From a checkpoint of a small image classifier.
Training: 14400 steps, batches of 64, held-out accuracy 100%.
Data: 195000 training examples, 4.7 epochs.
Rows from block 6 of a small image classifier, named by matrix and row number. Rows with one number belong to one neuron. Each number is 128 + 24 x the weight over its row's rms, rounded and kept within 0 to 255. All counts start at 0. Numbers have three digits each. After the name is the row's rms in percent of the matrix's.
After each neuron's rows are labels from the 100 images, of 14976, where the neuron reaches its largest size: "patch colour" is the nearest of a few named colours to the mean colour under the peak. Only what is clearly more common there than usual is listed. The data: rendered made-up planets. In brackets: how many of the 100, against the usual share in percent.
# gate: MLP gate (model.blocks.6.mlp.gate.weight, 320x160), inputs 0-159
# fc1: MLP up (model.blocks.6.mlp.fc1.weight, 320x160), inputs 0-159
# fc2: MLP down (model.blocks.6.mlp.fc2.weight, 160x320, transposed), outputs 0-159

gate.255 094:119124142154133151092128119127130127123106173096121148136179093175083130127154145145188133122132131137122152142110078102175096134144127149177151145161147117138134150141122092140140145135148118120126119150160135137142126106134097080135133105171162101123176084124139099124135137116120100114128125133140100138094170168134099139149122129122115121147140156103142121087161138120135096100156112127108106088126148155104078148117127152111098064150129166133113070141117154080131141091143146
fc1.255 112:138114142164142183092123128143134122123070163092137077126170086140087125103168172120173144123144129154128120122128129142130122149120102120160117116120103131128120105168151104152126172152161142132143105134135144110112109148122124086093147125162165115146165097167140094093122145109172129111165115160145145122143135148095120066131122111115112115157138144117149121108086133136150090134136124132103106128128146134101083116132122144173110088142145157134164108121106151083150142123178157
fc2.255 095:168114173118113113139113080124082128133115118183136061122149122115122122139143126114107130074117097145111094106122169138158112117117115113130147137142121120075140165164158116143110135114135156134173089157108123166132145132098146132143127132147126135137129115108148098103104103105145114123131115116116147173085138122115125141121131101116169142203131122131084134126153096097125143175099156145134110124119131132114187151122122144124089114148132082106148162105154162117169125146176110
patch colour: grey (49 vs 6.4); brown (40 vs 12.8)

gate.247 089:122084119124139152138217119141161120099102133112169134082148159145122177132147156075128164147128150121186123133127113128121118168131119110119158087119153139137167150095158113130133138131144092130163099124133097137128107138151130141131123151121134146135129114075106128092156105139152089129140104175168141115155142141126132106148133101117150157120101123060144094090128133131161102109157142139127116166124102108129090163110132132148155104111141140104144168096107158149148109127123151
fc1.247 081:129132127115110118127111130138098092109151144144128135131187129113097142155123139087122155126116115118125131149116111124119112134134202135163129104110151118117130143091129147136127170162163118113174122138138142107121091123126133148142175085066118166129139092109094124096128097086132124168151117150167126135120129099126096145082125136128139090108085126141106130117130110124158111107098111139141192151095140158156121144089087143082108153117123099136091108096133110147182130091165138
fc2.247 088:102117109156160137115135125139073122107082151129123117133186127129152116109117095166134154170136129125174179175099101127147147084116144108166108141133138106111062092131143125128130145150136100134107142153130147172135142120160119134127123114116121105092114146122173112107112112168158116115111148125131096128139125120106121128173129141176145143100129141130114150149113145067111158113160118127145150137091117138116152083120126135141105166150180153165162116105076143145088119119108141
patch colour: brown (53 vs 12.8); grey (44 vs 6.4)

gate.48 099:130130135127118127117135089125132151159125140107107107083111117102087141122159125132132131095126147079159138166136152096177134151104145110093102127105138140115126111112121093126137081096114085145095152094144118167140158090176142144153121155081144125163155128098141121143127068121164111138137124141107123099186134142103079146091129124103102163139157130159136150113133106112140124086140109126097175131106111140132100178113128116141131159151150140114116115142107133084106174086139108
fc1.48 094:097102171071122085167161128159117120085123137192128128154138106146154079138140116130117134112124121144118141126113145113163114137129135142150141128143172093128147162147088132163126112137146104126143110132158119072139091098130115138114124114139099147121148140094114128123124141112119135145101151062114121130126126127145129194148141130127079118113119128150094124076128103128143143132149099102165129150154123124141138130110113121045107153122108136111105113108138108119099166158059131
fc2.48 113:140090098148138149113140162123118112142109142098126120120097138139119117140134112119118157107154132116175148140152137147104156155130137126140088101098128130107106123095095145145170074149121194119106155066154074153143130112143142154110117105109101153158125165137159156114097133130106137127066141135138133137167134127146138125082083140132095160074120141144119112132093122126135133085126110084089165102158115136096108100094135100143121147084164145142136092124159116144143111114141120
patch colour: grey (69 vs 6.4)

gate.202 104:120142135132107148090127131103130142104111168085126110084200096119115125122132165108131146124139128095183140161144109112081096135176121150133107137122100101142117106119170133147160126091117099150150099097115137141113138139137102070145177119135127089145178135116099091167130114108127158110116133149110090108162180160120136120092148105151106107127106154104123148104127133150134104088155129090114130169133140116141093172095123126163125144136154144128137127126119143140124148134181136
fc1.202 096:153117068169128112078106100128127161137128143090098143116143134116119137109129157112151128139124129131131112150096118125061100094123159127117121123137057136155136118083167107080118133133124164151096127143146142132090147142094134147128134121151168105136146097177145113142160119129168117146146138161153066166184130172136102126108116137115127123144158134110150137146125136109141113155126151130085108119133113137115078131105103149170152108107125184120125151131167145141128133105150136
fc2.202 090:122111165118111135182081131126112125121149095198137112141133151122134131142141115119121170094090154139129171137126153143126158120118133137142140131133103116104135187165105119108097157143115100129133130151143132094090154153123099108147117120148086111095099106160141119111104071164142119073166099128145168118124119114123135130124135140134141143158140099117116135112131098121126126180112123194131122128114139130143157173167071124146127176131132113102107167135124110120167124125182108
patch colour: grey (81 vs 6.4)

gate.248 091:143081149138107111124127154120128149125155145141106136115135108146115138124149125078113149105160160124113145142108128102148135124141153103128161146169124155140157158166160141124142148150129061127125119141115132116128126097153104096138150141167098084135131136107159101110190126187131124152108104148157167156089145148141147147132087113117141104115125138170088102159108113111118129134107100150146114128105083103065140180137137103163141143131151116137159157133099147130153097122175173
fc1.248 099:152143139149122099194100138107142142136122142139164141175159135149109092138112189090139143093122144125172145121100112169155123160141146159118151144127152143092135105139137099173142154121127130137121100116087111123145134125143129101111175131153113139099113141086139156092126135125107104117129109118162086131109137128160142187118113081156136134120103124116117118197183106153147150146153129107143143121101130136094158148162134121135115152135101084134103149106115133177128100110158115
fc2.248 098:118116149118151131151135123121120136113114113165159100142146119156145124129101115155116141093129126145146154128148078135130145095105162183146120131125134121123132113150138117121127146146117102114082133132109163089092141161111169088127106135090160136152109123106106163108144108128129152122187164132114119168114088126115122114175133096125144104153117146147147146091114131080090184085166128080147187149113170146107078130122135141097112134126117147123129117135071136117100133094083107
patch colour: brown (33 vs 12.8)

gate.264 097:130131121170141151139111121140128125086131098091076123122151144101076124111119135087169136137144115133126121160101104114121089096136120132116115119115146108138153130161108141116142121127153128142169123123141082141114102163078119160149128154119121091147144102143109101165108088087161130157134107153135126157160160155075098184074115104115113152094156142118130095069108119152116088170162124099113152142118165072121128133102131142137151120100148141143124125095103127136110114139132153
fc1.264 088:127091124140153089157117149086117186135137165077133151125124135177154096085140123143139137116111116146150127157140121157123136153125118108111143164116130095170119126114115112137157156085088139132078096128134116116136126111105118078147131107179164135146128149120106102159183169129124106085140154139103158121137130139138071090127123109131162122159093118121144164164095149138137122148129117124088114080134126144109148163120115123112091132134119142069147155126114159167147129110123138
fc2.264 093:158152147098145123199141112140147146145117101142120142112116099164126132158178134101144148091122142153142163171102096099129125111113126144161172130078100161098141101130129109161158120134125146118132155152162136108129148131141147126152089126143094138145101121151083128125146115112130150117155101137174119149094154154156135114122133145108130107150144117159124149110101066172140119119123144124094129097094132130121118138140121123180128139126186108077144149171108140126132156195147123
patch colour: blue (68 vs 0.2)

gate.19 100:115141138178126140128121110080110147118137144103142108076155143081143159114140184069148151116138108125151128140192133103104081150157123122112119146096124111171144097138110133161136128111114091160136103156116085135118142116139116109120141128147149137101138120127101146206154126132104174093180126164076163130154132157156107129114118116127131110136110133122090103110108129156127123111159126132135138185126099114133139155128090138154144149125116104122162146116112151121130154146173135
fc1.19 095:112158183091123162142138144158096115091104104178138102149163116144143095119101132147117094122116132148153138109115155134162104186125154150124131116141189140114112118131143126184129154130172100111138111113081120123141101107146119139125159103132108121096130125093116126108079134144127120138109147131142159080125117094152176141160148119131115124084105092146121139121126125103124168093135134112151127166097181152110139086124136126097083118142170109116147076104127133108150122157124141
fc2.19 085:138122079091106181097117126110079071161105146106144125139130136147117111147112112161118110126153114128122125127124114120128130098133148134147112111129145126069116086116145118093089108125123216101129125143115130144113106094123152111103115131126161143105144122075105155080122166129149167164105129137102104140143116153132112171147114099136132144122138187151121125150129164125149130106137124091115128124160117138115118081097151120147120155119147160160118110129102144140084111126056139
patch colour: grey (34 vs 6.4)

gate.172 100:100132052107124088131143128161138138142118163127138145148147123141131126107115142121162141140164104085151105108151112086127120174118100124128174127123150120129098165096114124128144111123123124123102132140143137137147159140170116104085135135124165126135142100064122116142126102166114101072108129137135181115059122146153119114110066126147137109161155093147118156122126080100121110104126125134157151174073131142133109139114131132140167132143088133141171128136122086106114115145110124
fc1.172 098:153117112148113139104140113146143145137108137115102127106142091132185187134130106096123149097161166134102137119123129112170093094126117120122132138125100126140091105148127109130119125101147111124122114117090093141128132105121153163140136124097150133170095122151125116151134106118115132170091088075148113149179133148087127103138077092125137160132108207136136148124130125090112083157113105144104110099121136153154107136197098104146144176173142112125132123141117154112150112112126151
fc2.172 107:160096118104111148126110090101147132132149122140124152127164118137148114115109111097099129096112129140124141146101123115117129110138112124136113141153129116107148133117090127110138128090143089149190148103107094128106130116115130103144111097181124111128128114141142110100106121158123143150200084154104182148133103119147096144131119138150172066125098107128141091136140070162125083114110123114149160135147106115111128132134112115154095108099122133083129165105038124132139116080129109
patch colour: brown (64 vs 12.8)

gate.46 092:139139071123125152098128102130164099119128143124111158126137119116091126092103151126134089122099130090155149108159115132140154111112097144122102175150125108148140158170128105155077137134134112145145116092134119122159128116133092111154166095130093134098089161109122122146103155141160107125124136145149104120136090108131116112117119071145114113108133074103145154126119126087115094149157149112170152099145165129145149168133135192144136111169146109134185113159129169147147156113155102
fc1.46 080:076120158106079157163168128105116095160110134138176109099121115144185112109129134146153122128108166099149184130152119147102139129108138127119126133182118160110106115119115118121159099152130139129113139109121147144127162106143126175109099150129140127147109173156178147131152101114144156137139167139140101109114166152143146142172115142121137108133120157156168109109190123117131159127112145113147084124094136094132118158106141082132106123093151099146128095115117145115149127155087167
fc2.46 089:122130131130128121127127141108132084100166118123136140117152105092143118133111135135177104155053109114125190122126140147121143149129173118112137094169147105111142157129107155164166118150123086161158118101204103123125113140113105147133114087108111133123125135144085123128141121120140103119089138130100091107123126113121135116125150168150077154148146114098098115196138122136079111090090117127128131146132128165157097126157111143112097151102110108097154136110139089132138125115121081
patch colour: grey (40 vs 6.4); blue (25 vs 0.2)

gate.226 110:134160140138090119090096151124135136139184155127121127136138096124096105146127159155121116134155126117115146110077123097118142127207150121103073153149170141101132123081140162146140132127091064121114127113090127125131142089104144129109131151128138119131071143107127146147178152132084106097116138143121130155091163121135104184123137129120105124134134184157124172119147121138132115124116133117142152117120106127079104169117133141174120159136085137143143114091126122130109092126128112
fc1.226 113:091149109093131099193149128091083138123110184157148105179111108136163119108115137115151191102115127135151125144127123131189104127121145122121163091137093125143161123123103082107132129141140112106118121149152095122140141124141107118120120097141101169148103126156125109126119109170148136132141117122143116109147134121112119242161094111130126125111151113118108076119135118147140136087132137120121123120129106156120109173132124117145136118114136090159140164082127119135136116125162109
fc2.226 109:217132153129137119128126137139062135112139127160099132120115145128111132120129112128136162188128103154144174124124097141116144116147138123153157129080128116107117131154147142107156074135128107123108109142135088132133129110131161168115129144118087114137128122123168148140147115149155128113158137126097105186091109133127104076172110134137087145144155156178149129135120129081151111118105123177134141117091140129133157138128139109106102118108100140135086137103093117159158137114065136
patch colour: brown (82 vs 12.8)

gate.239 116:136138163156125094133134109077105087184105145120141152115151163149125114124110145138134122123113112128112139115132075125132154154135117152144114138150122126151138100117072135140141117143170095137134151083115155119162176135126092111113122086134123133165185113138170137107058132120157142157113120168126128115140149109148119123166111181111144125108115124107113117123122115120091120104132172101059126149147138068166131115124102116127110141132156115114129162104135137149123165075102125
fc1.239 113:134120134110137160095118164185154157104197158125143079120140102077125109145160120128119116161129153152139100087076110112127069126100123112117111126128165105129113152128164130143113143140088151146135137121159092129102109127119149154162146159144118127106095128107106134142151192180115134096126097089122124126137142128134128136119136082121128123156086115163147094152114148104150114123121096152180119124114125151087121119102129145114144111108133129116127094102140134095092090161139148
fc2.239 104:132113109121122099124130149125140108125159081152118138115153125097122137097154083153110124189118152096103124111132141178118102086134118107161133148096106116105142120092144136142133091084150097132124083145144129102117153098127165129106107132091119161123105115130150136110098132121148137113111137105083079100136134110164122087150157153132164121114124078117182143133106173142147139084135131149126121094104131149141152109126173115147113170160152163127109117128141132106156117159058108
patch colour: blue (43 vs 0.2)